A small segmentation model, trained from scratch.
Data: trained on coloured fractals of 300 iterated function systems on busy backdrops, 69.3 epochs.
Rows from block 8 of the decoder, named by matrix and row number. Each number is 128 + 24 x the weight over the matrix's rms, rounded and kept within 0 to 255. All counts start at 0. Numbers have three digits each.
# conv: 3x3 conv (decoder.decb.2.0.conv.weight, 48x48x3x3), inputs 0-15, a 3x3 kernel for each
conv.0:181163062121139138156098131111162097195137091127092126163118116159104109094109116112067183103118170133108188092088173135130184138139134135054144079032147134135131117140099134129167157097133118094093093136124178128127150155137074115170099146160126132168109176043110132131186106084085139137155087092096165118189141099106194131100114103089066183146108115123100139110157060199131110089168146074101119121148103114153083079109090102105107
conv.1:104148139124097124120099112126150135123133138125126114128118124103079148124130124131141105126145120131135117132132146135177130126163148161127121126132150140136119109148124122092129159154145131107118126157147088104131093124160142131112147108081093124124175100118136134146113168133104124161161120110112105132128185116174142145131124114130094108094166135132161151169126142098120158138094101108090089084093140130160128147152117138119128
conv.2:126114146115110106123142119139087098147151119116141184147163116151113154119125153140130124143154121121100112128104104141148126107103141115126124134141108123131135160127139145142126131141145127120089120120130125122096126131133110079123132099144117108105137139129115123121129164099128112143120118147106097147131186134135131141145131133138116101136150130115123126134108094122127125122132146132159158136121145136138117088164168114145124
conv.3:142155166141124115094098154104089102131118099110092097132128122099138129140134140164165133123119171131153143127147135136112152171130136095117091156119097127134121126165115166138135148117131156165127111139126118074137093113116124099091111068120109099101113144115108115134117131132186098109148128137097128130115075121159109089122141132151140132117126156126106145140130136119151131105166147139123117107166120091096111127090096089121107
conv.4:115132112177129088142114157122093110144114118146111139141113149152180123140153131126133129103144173131146100116137094141102090139131126100153142130127101122145114177134145100129139128133111123131139128110119110104158161144112113124123116128114106133144157159185145117098120158116135118145136102180162154161099146144111142093143121106125149134115097124108129141139137105165126155121146113127097128131136074113143116088115081123162095
conv.5:144130155081152166144101116103149154118138118116128123127116111122124128160154109103119121139108116123169121157116120132111119118135187165094132096073164127163092156118101163092128139132122150102126074129172097157106117099144107116108125128120142135141161114142143090107150166124080134162105100125142166156146135130137136156129078144095160132132159197098091134107104142101088148098126135135118145132138169164131140136084148114101110
conv.6:121141153128135151121139133147115115138139137104148137112152143144069121107136127115126116104169124135105127132130141150145143141136114144148134136132131137115132125128136156143131131125116120146136136099099135152133150132136105112159105118121130126143133107129122113114114141127146123119117112128114084139122154099131153112135138115157140125123098135114133134136126134126126091148121141135124136136112137133111132123179105128138139
conv.7:131148124126144122123125123145135156087112129109102159099140140121123125108139178103100116132109134151123098160143149137175129129096100115169110126135169119101118144114122133135112115110135092143142135125147158093138113134151114146134153129144135149162117082146120141112103164124094123154148137122121137156112157139136080102147146114130073100130155117113145121114131148142139133136129098155113153127134097092093098154132130117127119
conv.8:170137120141139168127113076135152135122147108148165107119067144146136117174126158142089144124104139104120120109152115126138088149130177153132173130111144173111111120133065114126175162119138122120120154120133137122125164140145133113138181078145134108108142121132120158101120103154168108129089091149126109186177147094161079153123125072140121131136112143160112075186172079135112108142122111100133083160127183114136084129111145142131098
conv.9:129152132089132140077161137116077090136111103130108080134068115117089125099100119175156165137163166147147088145140144125159154124106182134108182136119114143132143118114117124142148107148111109067140096101115118151133141130145132120117104102092124146113142121126103099134148125131115168144137136126127098134108120105084116121159089072149133131121097139108093128115165078135147125145130127152108116123090092100107156079116091079118117
conv.10:135091126122120104128148144147127143158152121131144138118130115152131119144131111104132118083122139114095118135123087149131163129123151159158093120144145160152175114146167147155131120154126153097121104104093122098119140081119120124100114120134133169133154122142139117126153127136107120111096125130127130150161149132141181136118119119117120147115100138137114113122104114133158145116098106117118119153118127122120073131121118121102128
conv.11:115165136153111118141160163106120125148101113156119125140151133147166129141098144155133102138113148113120144131106117090142125104134102158193124152126122139151132108097142135092090112141102129117101140128136132125167130122112116088111121117143106129150138167138150154097099150149133113161134093154172124125170194168113187137156115092103139124138147098154074098073091125108143113109126093105127163116161148103120087102097094125150104
conv.12:104118122106144131101133139112111151138121123098137139149174121131156175121104134111101096114112131106120114126108123101090119129130115150152128136124149171128147103095147136175147124133157127154132159135116135133136122131162092113148132084085131142100146109141080124179133120144135120120123128122093118146094057088145115123093148133160156133137113127105130150147129100142170148135171142152112123138132098114126138145090115142133111
conv.13:118108140141147075092125122143135138148163171146111146129153139136137133155109148111112130106083105123121147119134111181132104119131122163111139136130106129123133151100124122092138114137143149149143159132124132107140118166163118102094153130125110122130106152129095130122152124175128101158118148145139135111097110142109126138127154122155123103128087163136125107168142123147128146101145144160170137135099122111118127139142134106128119
conv.14:129091067090063137144140120114135163084122103136114139148132159114151104117105117144086091173119099111126117074156153061131175104075110132164150120115187110174105101131144100139152136107101148107139057125177105171097130115089106161175173149138143129106088098110151135153134085092147094103152118164147137092158138105149105183124081120131203178137193121122120127106128164171087121126117097083138104130109080120149125122042184142135114
conv.15:145129138107097059143138071145134118148132106162167087123146106145129108150143101107123116138127122118113109123128069157154094150087093145128139110158117135184147113127160121161091093202121141176121093123176170114149112124128136144138163100167170107134093188119130141091117147153184157084130118114147120129127134124112085134142131175147152144150115100176123122156161112127124113111137131161126155151109143108115160143109167162140162
conv.16:103149155097119119109105070157152155174162081151139121107133184139162165120167173137172128116136156135140159099120142121134154131134121153147114157125070160115094128125143136128149144116137126138154123118196099127165181087135211116109165141135073127128091162203076100145136129134145120110094136137124131159120157219135149141102139126131132106130129120098100169094117158099111166087108115093159172085163175155178122107159145110123142
conv.17:137132102134092134152132118132124118090079136131128122132117132130199124136134136124090121110074154119159118134113123136095111129102125112119122116082135109131117138128141124100133144122127131126113100116146120100119139127116143142122132129138112122117158143129163137125137129121110129122139157149136170166156097146142151130142133107115134118107151153141107101124130100133138124119116090133121112112124098135127126177123136136136121
conv.18:082132146100132123148098111099150143165104095137098109134127148132106093129104133101127133137094173138081159128147181114167171132153107117121080133223145148138158163172159150125143122188129114150124121123071177143111149118101129150152087154165159150134112148160077138127137114112114161125113140151153168097154089086140125106151110152142157100122162080109099143163142139190140088148134106092111117111113107138120135150108104152122110
conv.19:128098137119131142124133135119136120124085139120106104129136132086131137145124127162146136150103125112161135141126129139121120122158183098127148138094162117153162137143151143143144143140122112141096149099088132126088118121119141118098158099125156133107154155100124107100120112148088127137143128130158126108173104066118088116121114122095149145164126145127118090159102115128139144145118103136148138102155130092114113112112136158098113
conv.20:100122201133064076157094173156101130120134118154081113172047131154036169167073158070167108050155116070084167078096095052134106097156133104193074177179145145148148151210082103142109169208135117086162177156143170126124113103104125118137143112120035201162050206151101112145148160036105164042149184136134079120147179168188112102149113152107122117084090167152099202119126121167157132093105111115113102134058121114090128167131152117095143
conv.21:114141179183138133142116105123171134097113107090100073109132122149150098140158118154140125123141156133105159123143122150134130128084128136120136146140104136133136138168114120126155145117169120111152145110135153117111129123137121073107138146107163164130138170123088075080122131154110125138105110115112112136081105172154112121158138112117127159155093145090122135086131144132121109137114114155150151166151139133113143153128139139116125
conv.22:126165146121088112111102103091133120103109115113155138130133158128155132123137133148123111133113124140106099106133141130133121123154148099163137118095129133103132083131100097117158155150122130154141127126165078120111121083152105139162159117121110093130103107145119152116112099118079109145146164138103080126100162125157150143149131132106170132081108159128136123109126141123109148175092159081158145105140110157128134109110165109091156
conv.23:119121129138113114130120128102137091127085144135127134115151144152140130119166133139093114090119108125110141162124099147142138124177076144131126140131126145144109110178158158111129147093101140139101143102121161095170173168096098139151139107142143129137095146164108166139165173116138160132118096121177172139136138130156114095073142135162127129141158175147159111133122105170136112139132140120131129118132143089132147122143114140166139
conv.24:134120137130109115154136083131110102168138094091093095142164091120136131111086100114148119141157123140149158161131102148168115158149160112082100128087103131086096129127108110124135115113134136104132172068113162096091116128148136109120129113101137162123139163135131135109157121121140122156105091136110108124118112154120093104130129145126140128142156115133094146150136103155160104099160185127139120163157124124110129076057123104122105
conv.25:144162145152156160125148146114134126154172130151147095118082107148133129126115123133137132134128165149150114126119089109116067131122132131107133145122138121185126113146116160120114137103157159168128148162139106123133124145178091113135131138165107106118169178127145140106127123106158141100127139126137199134126141133144112161103082140109137109134116132147107143112099113126105122117142141101127136138136123114183117119091088137121154
conv.26:155081134084117145119121133126178124112116129137145143141082112155105106111127118108161162155132145117140115121086146112083137148137114073125138130122138132166134118162177095149125114098137115125116149117122117159141096068096133144106115132165179239183077110161118161143112135105116142123126092147094121123155119101139090147135141146084041100182138084174173192099081107125150090153125149150116145137131119090118112139133115137127141
conv.27:125118120134117129139124124145132133126136092127127132129092144133186091148155126124129119098109177113183115124121135098095128153121121082107106136144133127149134162147117081158133109096103108138159130090139126099130144125121112122107098135105140152126116151153115132156115091120129117162152105119140153151128070160144137134128126119123117129133120123141120146139163141161120137091123128140097122120177123113141109109098106125123139
conv.28:115133117146127115151146129099120158150176141163167093155211147160117137176161125178129148173144140109159140125145133129135121149149150108105141113067127159121101111106158098133118115145153124165151103173163131124158123149074138097123110133165127158099144167128154145127120186140116122103098102150155115144093133124130109116139131130083120143117139150155120107130127136146114129103055099071115108129117124088094148103101137185119131
conv.29:141132114119109122123148161163092098117141160140175089161064162128151149160223143137148160154132130143176104120157159108091123128058079104136200146101147097178124127114115091129147120110184116133166112123197153147110162145120117110157152092124115126169162137095170120135141173160148114105163080114127144173139198163138133145103172102110159157143104114139167118088144160196051109104133145152124134074171117168177117184208144108146147
conv.30:132189194163203133132156088095098140135142151163122155129146084108134161153102167121143136185168113117163190095133107167173077125114118148147135098139148148131128091118166148149099135108125133127115097087132137124144143116106103155152172147140149148108143195105163133140098123122109089155127079146128098119164149115139129162111151100116161123113118139135166138126150146137066120165118120127198159108128129106131153155145150112165135
conv.31:122139119136103110116116092147140140154176139122130140158155146130135059136107140137129131137156157147146100116129135114156130147122161136132144144119128152131135121130172141166136126128148150129178153108106122136117131112096143096114131147094109157135113148086121078098136101118138125140106133129138115113124086136112117123113155121159130147145099111116112172110123143115110171121113108132148135139154108115142145112113143099121148
conv.32:125115124136149174139139139141098128128160119133108117155084113163053109120137111080147138081130108137150107106125146203124122163147125155111147131103146130104146126107126108098106173163110154134091133140124110126096123103124129098136116146148147143095129118109124112122145118125152117114141121180150127119134152088123090106101145134088155138150100172122126127134116084121146140152128107153150127148120094104130125115194086093110140
conv.33:112142140114070130100103070094107115166127126141123110140154118114120139121083124140119134175187087144118115127094128133199157093132136168104136126121095110112135136139120163115138110141143124083115133132109092131089093087097148099109140114146127130152168168078145132098152144134090141153096129126116119127150150145105142151114119105116119135130136125114131135108137119125111120111116156127203148136120149112119110107143173164123124
conv.34:118154113124094110127097124137121107137165099130137125128112150135095124136108131136183132153160107138100108153168113112123186120105182127103147146163146128173176139156133146138100155167123144141091118113117100123136111096111128143128160138151167115138150127095134116114145114097131138108101127137130124103116116142130131126099111108113164165134109129151123143128115146129117129120153114134160115149123145097126151130113117132125151
conv.35:151142124146170104114161114161124111122097181139169128143142158111164132159096122175120142168119124083126156158172139157126146125149160180142111131115118107137189091089150133092111159129119140111091149133108122109115157141107092119141119090169111179183142161118110166143117113133083102120109142136140154119154097134102099127142115100096140128119119149191123060159100095098110142117099107094154110092118158128140121123100135172126139
conv.36:130096089114148123144126082164126126111126138169134098148083074147070055124125059084137141114085126088115126116146106121129129134150124153113091103140166111113133107174140130081099134093130153117128130114098095112159140058150106140108109139121095155136094103102138123112125117152118145096141145150181177151165095100149094118130072113116141132112168143167140135158144119121123100114102122162103094138125155099132137127140151163079125
conv.37:136141086098083152101112107150170110097180157081126138134148132112123125124117138127139136138093089111139138103125140158125139126146125120110115105075102121112123088133129134099125129107136142124103113107134115125126130110115134085098142106134131152139096130162117168121132151145127102125125093118111090108131173107160135130142120110128144086149105136116121111102134133169140162120096122164157126114184178139111108142122094117164134
conv.38:126140130129156125144148141129112139118141131128142151156174131157145157151179144127107122151111118167101116129138072143111108138127122127146180121127121100129115143127112152132113130108125096138137127125104116129127112150148101105101149094106154111057114156125143125149118114130148152080112162169114141128152110132180135114104122121135158137159135103091104122095097089138160101063133142122138103142053117125116156130126071124122115
conv.39:130113177145161139144130126131094163068118127118123144117111139125103138105144145106137096120167163130140136090103153101134109123104169089129074135108222108161090142137172170134080114120135126134183134096135154132181158145130130186168178103161132126094130159107178134124063138152154154089155080165125087138109143096182077129085124134129135143126156097167095137101160081159122127191116134079118138147115150105114120095160142129110149
conv.40:137136119148152126130125096134081137096138142110125106126137135104111156127168120150117131136116141105120108134150136152177145153138143141190151154096136113150144164124112121108124143132132100137097133126149136108143166143119133153123127115164113091128137149121131170160130132102132099112133109100113095120099123125132083156122143100151116114134159131145125116133139097116180107141100085104119129117128127123134139076121169107137155
conv.41:109154126186119150130155143124140132148143157129131136122083140111174101135136143160138111135126104130131146113134120120124108123128111178144153102117125152104134113110087106134156124140129128149106141082149089140116101126169192136127106120119121075175091138111143157150142125127176165117102139141089136144140131188155147127066159160137153112124072139139137105127077144089132149120111145148099136122155107140111117148122198136179125
conv.42:122109090116112130137124144112117082150156157135132136130112123109140120120090087137153125124078142109150130144135164077119126145119124094093111157090121152145089088151139082104136115144123144132122122109176103093143123145144143178114099130124125150151088113171152109119117140166107156165152106110122168157127112163144165115127107133089145097127172125139102129122142126149137149105099123131078087125152109125118147167119121149117129
conv.43:121117129129106098123139132134104100144153132128158161150160126143095135121137126139147130140190103154089120109128124117129155133147140136113107112136102145117134132118118121141132135120139139117115141142127127122103104128126117096128145128125133128124104104104102113123144118103136148142094143142123122131113198163121124130098152155127104148147138132105152163113085144122132112115150155128148139152119136131117137111154142124154137
conv.44:145122104118160145096135138114103135171154175124128100121099123117098124157146133137163140101107117107093138127151134102123112138093134115093111134122134113119134120140145130128172152157135118116127131152125102134134109185128143090123117060114131122144110115111143117115145152129138095129127129132116112127156133107117117112099102158120121139124121093128094125118106155116168166113107121136122123155125132139133160143097111147121109